From a checkpoint of a small audio frame classifier.
Model: log mel input, arch mobilenet_v2, norm batchnorm, widths [96, 120, 144].
Training: 6400 steps, batches of 512.
Rows from block 3, named by matrix and row number. Each number is 128 + 24 x the weight over its row's rms, rounded and kept within 0 to 255. All counts start at 0. After the name is the row's rms in percent of the matrix's.
# convs0: expand pointwise conv (model.blocks.3.convs.0.weight, 576x96x1), inputs 0-95
convs0.205 126 [115 105 124 102 138 114  88 140 158 128 156 100 146 141 150 155 148  91 166 144 117 143 123 161 106 128 131 169 140 122 118 113 162 132 129 177 130 112 127 129 149 105 138 124 112 124 106  97 111 160  71 117 127 156  94 147 153 158 176 171 104 127 143 141 110  71 129 129 187 128 170 127 160 142 110 150 124 145 134 120 141 126 128 100 120  99  88 145 146  83 110  90 123 135 112 154]
convs0.206 086 [113 128  84 116 144 126 102 135 135  87 102 120 164 123 162 137 147 162 124 163 114  92 130 132 113 132 158 131 111 147 145 125 126 132 141 155 183 125  78 116 131  94 123 129 100  73 172  98 121 140 119 156  92 110 137 138 130 136 150  92 125 118 121 145 145  95 129 157 122 164 126 158  85 136 148 160 137 143 139  95 122 170 122 165 116 161 149 123 102 133 117  90 175 158 129 168]
convs0.207 086 [144 113  91 130  87 136  99 145 135 149 153  81 167 149  99 128 128 114 123 134 140 120 148 125  93  90 155 105 166 125 116 123 120  85 159 142 112 116 158 116 120 136 120  85  94 130 156 170 100  82 137 142 149  91 137  94 161 143 110  96 123 126 146 133 128 136 166 106 109 142 106 108 168 127 126 124 162 136 123 132 148 146 126 110 163 130 106 144  75 189 119 121 119 134  92  98]
convs0.208 064 [119 107  85 106 117 120 156 119  95 114 122 121 148 104 128 133 107 148 122 119 146  82 110 121 144 138 121 149 141 146 109 152 116 134 129 103 139 159 160 159 102 156 132 145 108 113 127  93 145 152 189 139 150 135 162 133 107 145 149 107  72 183 121 112 102 134 155 132 160 137 132 191  99 102 143 143 152 169 147  85 136 135 104 134 130 135 131 133 144 158 110 101 154 176 121  84]
convs0.209 073 [136 156 141 123 195 127 178 138 139 113 132 162 157 191 133 110 125 147  88 118 155 111 137 119  92 124  98 117 183  88 152 105 119 122 106 103 136 132 126 139 115 111  96 150 135 109 131 131 112 126 126 152 136 105 136 156 117 153  67 103 170 170 120 123 135 116 169 153 115 115 116 126  95 113 141 141 156 144 128 107 163 142 100 125 183 116 146 134 142 139 130 110 147  95 127 112]
convs0.210 095 [ 61 130 128 103 153 149 124  94 128 116 114 162 111 119 119 140 127  92 155 133 134 135 108 126 103 118 135 151 134 103 164  80 155  99 114 167 127 134 165  95 144 126 123 139 165 118 114 122 122  93 175 143 150  90 132 119 134 122 128 119 141 109 131 131 119 134 136 102 117 141 122 129  91  71 112 122  97  84 130  80 183 120 159 141 106 144 168 146 133 163  72 123 114 134 118 103]
convs0.211 140 [149 137 131 151 118 138 135 145  80 108 111 133 101 134 129 155 118 156  99 138 123  98 104 135 139 141 135 149 113 106 133  96 145 168 119 101 142 157 116 118 124 108 114 139 134 143 163 124  99 137 119 138 126 152 108 148 164  94 141 129 100 153 142 107 122 127 144 126  83 117  87 127 111 151  98 208 142 144 151  78 125 110 183 127 139  66 136 191  92 105 146 133 114 142 112 136]
convs0.212 145 [159 130 147 104 120 100 116 102 108 129 147 155 143 129 138 146  83 152 138 145 117 124  99 139  92  97 116 152 123 129  92 157 148  95 132 107 115 137 138 101 144  97 124 121 142 147 115 111 140 151 141 118 131 105 116 120 151 135 110 115 170 145 147 124  71 157 142 172 131 122 171 133  65 118 176 144 100  76 152 104 105 147 153  96 177  95 117  78 125 108 113 161 130 132 131 123]
convs0.213 100 [123 103 157 146 107 153 121 198 165 104 105 120 116  88 141 110 120  97 106 117 139  90 123 138 119 136 108  87 155 126 166 156 115 136 173 105 117 142 128 103 174 123 125 173 131 173 116 155 146 150  92 109 113 138 122 151 133 148 138 102  74  98 109 156 107 150 104 136  97 126 128 140 148 135 126 106  95 173 134 132 112 124 127 160 158 135 131 128 189 155 139 140 125 125 129 124]
convs0.214 065 [113 129 151 107 150 149 141 150 118 157 138 169 177 134 102 130 111 137 164 144 141 183 134 125 127 107 102 112 180 108 132 105 107 164 120 137 100 122  82 126 173 147 118 128 150 155  92 147 140 154  88 158 126 106 110 119 144 142 144 119  96 107 129 141 117 142 119 153  86 110 115 110 119 170  73 112 135 148  99 139 131 176 131 140 142  77 144 131 157 129 167 142 134 163 131 121]
convs0.215 105 [141 117 118 131  89 113 127  93 113 154 156  70 129 132 158 124 123 101 147 164 119 109 132 135 108 131 170 147 116 124 154 163 110 122 133 148 121 144 111 128 117 114 157 129 145 138 124  90 148 100  88 162 113 179 166 130 139  94 145 126 125 111 151 105 134 175 130 112 107 195 146 107 155 103 166 103 126 128 154 143 147 149 117 133 136 130 139 120 116 155 141 128  48 133  95 153]
convs0.216 061 [126 135 126 137 147 112 121 118 123 182 153 176 146 145 129 120 135 155 111  98 142 158  81  83  98 145 128 107 157 152 149  96 114 123 164 126 181 127 151 105 179 128 150 139 125 140 120 127 161 129 116 152 169  71 124 138 135 145 156 172 173 103 111 119 114 138 140 131 134  87 113 131 129 104 134 142 147 116 109 141 120 157 120 171 173  86 147 127 109 112 136 151 161 144 134 106]
convs0.217 098 [167 124 130 126 115 133 121 125 144 123 162 101 146 182 114 142 120 101 142 117 120 140 141 102 111 138  88  65 130  91 116 148 123 108 149 103 115 142 120 111 115 130 142 137 125 116 123 188 120 112 168 130 116 148 122 138 165 113  99 104 104 132 147 157 172 132 137 112  61 134 148 127 139 116 178 171 124 153 105 131 143 108  68 153 150 118 114 123 158 125 153  86  97 123  96 142]
convs0.218 118 [115 124 118 155 105 121 146 126 108 107 137 142 156  83 149  99 104 117 105 129 125 155  93 113 119  91 160 113 132 142  86  90 122 132 125 116 147 114 130  72 155 131 110 143 172 152 148 116 154 124 140 159 114 130 104 138 177 157 101 122 101 111 165 125 121 179 168 110 153 134 128 115  80 102 141 127 123 117 125 180 173 131 127 122 157 135 156 191 136 102 109 118 139 118 115 154]
convs0.219 111 [134  86 135 114 129 117 108  99 149 139 109 166 126 119 130 137  93  93 155 165 145 122 116 117 140  99 154  98 137 103 129  78 173 122  79 110 105 155 127 105 123 129 142 128 121 113 147 134 115 166 152 132 120 182 161  50 138 129 131 131 124 143 150 124 166 142 137 100 140  79 113 106 167 130 167  94 110 140 125  94 129 155 135 102 161 150 135 129 122 106 123 160 101 103 116 119]
convs0.220 097 [156 127 172 168 157 108 127  95 211 100 140 118 117  72  94 112 101 154 134 151  91 134 156  89 122 158 122 129 110 103 147 133 185 146 108 126 123 134 135 116 104 132 151 161 159 118 110 112 167 160  92 136 136 169  98 110 116 127 149 117 113 109 154 148 134 118 125  97 132 112 165 110 106 147 133 136 141 115 102 139 131 154 156 128 109 108 119 147 131 108 134 128 138 115 131  82]
convs0.221 108 [155 126 141 152 134 166  89  98 147 120 114  88 138 133 127 110 115 136 108 149 119 118 154  92 131 122 110 110  98 145 141  91 174 133 147 100  93 181 124 122  82 116 149  75 141  90 153 106 177 145 165 160 151 118 115  84 121 151 125 100 110 166 154 114 155 104 150 124 127  80 133  91 109 154 146  95 111 135 146 125 147 120 112 118 124 167 142 163 142 138 122 139 137 142 132 126]
convs0.222 070 [153 162 155 137 112 105 110 140 133 133 102 146 130 101 140 138 128 140 146 125 135 133 139 140 112 136 152  91 125 178 115 153  97  67 147  80  83 128 103 173 115 117 157 135  90 130 148 100 123 169 171 137 153 120 116 147 141 140 127 127 145 103 120 126 126 111 128 130 162 132  96 130 122 139 169 173  80 175 116 117 107 133 112  97 122 160 119 117 149 153 152 160 149 169 147  87]
convs0.223 086 [116 135 138 152 126 155 128 153 149 117 101 127 141 161 114 143 126 102 100 146 147 183 126 151 118 129 104 109 152 108 111 121 122 132 111 114 142 177 157 123  99  68 123  72 165 146 120 100  81 125 115 113 131 104 129 106 131 139  93 160 157 150 120 154 127 123 193  94  78 135 119 103 100 183 109 134 122 131 111 126 132 116 116 124 137 141 159 115 143 147 140  82 136 112  89 114]
convs0.224 097 [ 63 102 170  70  96  98 170 115 109 157 123 108 148 144 128 129 119 115 143 124 121 111 127 140 150 120 136 122 169 147 114 108 104 140  85 160 108 127 109 163 139 146 113 127 146 127 103  61 182 131 112 148 131  91 155 127 155  91 171 140 149 137 134 122 149 121 114 139 165 111 120 158 103 117 127 111 154 103 158 128 125 127 157 118  95 142 107 125  94 102 117 112 113 130 157 135]
convs0.225 101 [108 133  34 159 134 148 142 140 135 126 118 116 113 149 130 164 154 127 136 132 125 132 163  52 136 111  96 107 158 136 156 137 162 113 116 164 107 125 130 130 113 138 155 136 125  98 173 169 127 130 131 135 135 111 142 145 174 117 150 104 102 120 101 109 151 140 151  70  88 144 109 125 101  89 127 119 133 138 141 133 114 132 130 149 133 110 108 116 102 130 187 118 143 124 134 140]
convs0.226 100 [113 122 147 105 128 124  98 103 137 123 121 121 155 100 109 138  95 108 159 127 124 130  91 158 127 100 156 104 154 101 149 105  96 114 101 110 143  67 115 116 110 142 145  56 117 151 113 116 131 124 147 100 139 122  89 109 120 160  90 125 124 156 122 133 105 149 133 153  65 177 140 145 142 138 139 133 166  99 129 134 133 135 131 128 136 183 144 118 108 169 101  94 150 110 138  89]
convs0.227 120 [110 132 140 108 119 126 147 141 132 122  60 127 111 154 130 127 142  88 120 133 116 137  95 109 110 102 119 145 103 159 128 121 150 123 163 163  94 111 103  97 114 150 134  97 141 143 156 128 144 170 125 148 157 142 109 131 146 162  77 119 151 103 137 116  94 112  90 104 149 128  74 141 114  90 157  87 148 106 140 131 114 139 127 140 152 103 146 125 145 172 146  92 138 117 200 134]
convs0.228 116 [132 147 137 145 151 146 121 150 123 122 174 157 136 152 103 146 150 144 131 159 129 117 161 147 105  54 164 106 147 118 144 106 107 121 127 139 109 142 131 133 117 128 128  90 126 126 156 123 101 118 140 130  93  71 103 166 120  88  74 138 116 137 128 151 117 144 146 151 110  82 118 150 127 101 121 104 102 158  80 104 181 137 114 110  89 124 158 169  96 111 111 145 123 133 142 121]
convs0.229 151 [136 130 110 150 107 114 136 125  65 119 111 119 112  99  65 118 140 100 161 120 120 117  98 130 153 149 103 136 140 140 105 126 137 173 154  97 144 150 138 128 145 115 121 158 128 145 162  97 144 157 118 138 147 128 117 165 143 133 118 155  54 103 194 106 133 151 132  88 142  99 164 156 120 129 125 138 115 128 126 127 128 124 118 123 110 139 135 190 110 120 101 153  80 143 110 116]
convs0.230 136 [157 150 121 124 174 118 145  64 130 107  89 145 100  91 124 110 111 139 157 136  86 123 141 152  70 167 174 143  84 134 138 150 128 123 126 128 162 129 136 137 161 128 158 109  89 122 130 130 135 120 166  99 131 146 140 107 108 131  82 150 105 112  87  94  92 151  81 127 110 114 138 142 131 146 150  85 122 119 155 154 104 116 133 104 133 128  99 138 134  86 124 112 132 125 132 146]
convs0.231 115 [109 125 128 145 125 126 141 124 190 135 107 142  84 142  98 144 131 125  98 136 130 130 172 116 118 153 147 132 123 111 106 149 154 116 128  97 156 115 145 112 158 109 145  75 148 141 108  86 112 135 129 101 111  98 148  78  73  98 110 127 119 169 180 135 134  96 139 121 101 115 101 137 138 107 141 123 156 107 188 122 143 117  98 130 127 115 163 122 146 112  59 122 137 134 146 117]
convs0.232 111 [111 128 146 164  94 127 160 116 120 106 123 175 104 111 147 133  96 127 161 153 160 138 119 137 173 132 144 115 165  91 151 101 164 143 121  91 146 142 121 116 143 119  96 131 149 146 120 109  88 125 142 102 106 146 117  98  91 134 115 114 153 103 122 116 127 141  93 107 120 173 131 167 121 140  84 139 171  95  88 101 110 130 117 105 164 128 143  78 162 108 106  96 143 105 147  99]
convs0.233 105 [127 132 100 154 152 135 117 134 141 112 158  81 103 147 169 126 148 100 124 163  82 147 140 108 106 134 155 156 127  95 141 107 137 128 133 103 127 121 109 112  98 132 159 101 116 159 125 123 129 181 176 158  83 173 156  92 121 115 126 130 124 142 127 168  97 122  91 116 137 101 133 139 151 125 144 139 106 141 149  94 148 103 128 102  76 134  79 143 109 142  87 155 164 113 111 130]
convs0.234 097 [127 147 109  99  99 136 184 132 124 146 140 144 150 106  93 137 142 117 121 118 133 163 153 148 188  76  85 102 130 128 103 101 130 125 151 134 128 121 156  86  82  95 130 105 100 155 113 135 133 139 160 171 104  95  93 120 152 122 137 142 142 133 120 119 132 129 144 109 101 119 150 174 124 146 131 112 147  96 138 133 118 104 137 109 123 151 115 116  98 160  70  86 105 100 148  96]
convs0.235 082 [ 82 126 101 209 120 152 145 135 113 122 175 133 156 113 123 109 144 150 117 102 119 147 119 115 120 130 124  80 126 150 147 107 123 140  89  98 115 116 137 167 148 110 138  87 118 126 127 101 141 180 130 135  99 126 143 140 149 154 120  69 133  83 118 115 109 109 128 117 153 133 144 110 121 148 133 132 143 149 140 151 185 142  95 138 109 138  83 125 132  89 110 137 162 121 123  87]
convs0.236 090 [152 139 101 111 148 192 143  97 134 125 121  89 109 139 117 129 133 125 112 210 136 110 132 130 124 140 118 126 140 112 133 126 151 133 130 123 119 126 155 126 135 125 140 117 171 108 125  92 133 160  81 136 120 108 189 122 126 146 175 161 153 145 110 138 104 152 135 114 102 125 125 111  94 122 152 112 147 125  92 190 119 138 174 108 140 119  76 149  78 121  99 139 129 144 133 144]
convs0.237 086 [143 106 129 150 174 114 117 115 163 149 141 127 108 101 137 119 145 186 123 122 147 122 126 104  71 120  97 126 168 145 149 116 134 106 143 162 175  51 136 146 124 128 106 138 133 124 106 131 152 152  85 108 154 125  75 136 144 136 132 140  75 158 124 122 134  90 135 123  97 121 145  73 104 110 132 160 100 128 165 125 134 130 128 109 130 124 124 149 146 114 167 109 128 147 133 152]
convs0.238 037 [115 137 152  68 119 137 119 162 123 122 115 181 126  81 156 100 104 156 128 140 127 129 157 174 120 155  90 125 105 115 132 128 132 140 106 134 127 117 114 148  73 141 157 124 138 131 114 137 154 129 196 142  95 143 164 141 151 151 154 131 111 152 111 125 101 110 117 119 113 162 163 140 129 155 128 122 144 201 133 114 129 127 120 148 114 126 112 155 142 173 117 129 165 173 116 117]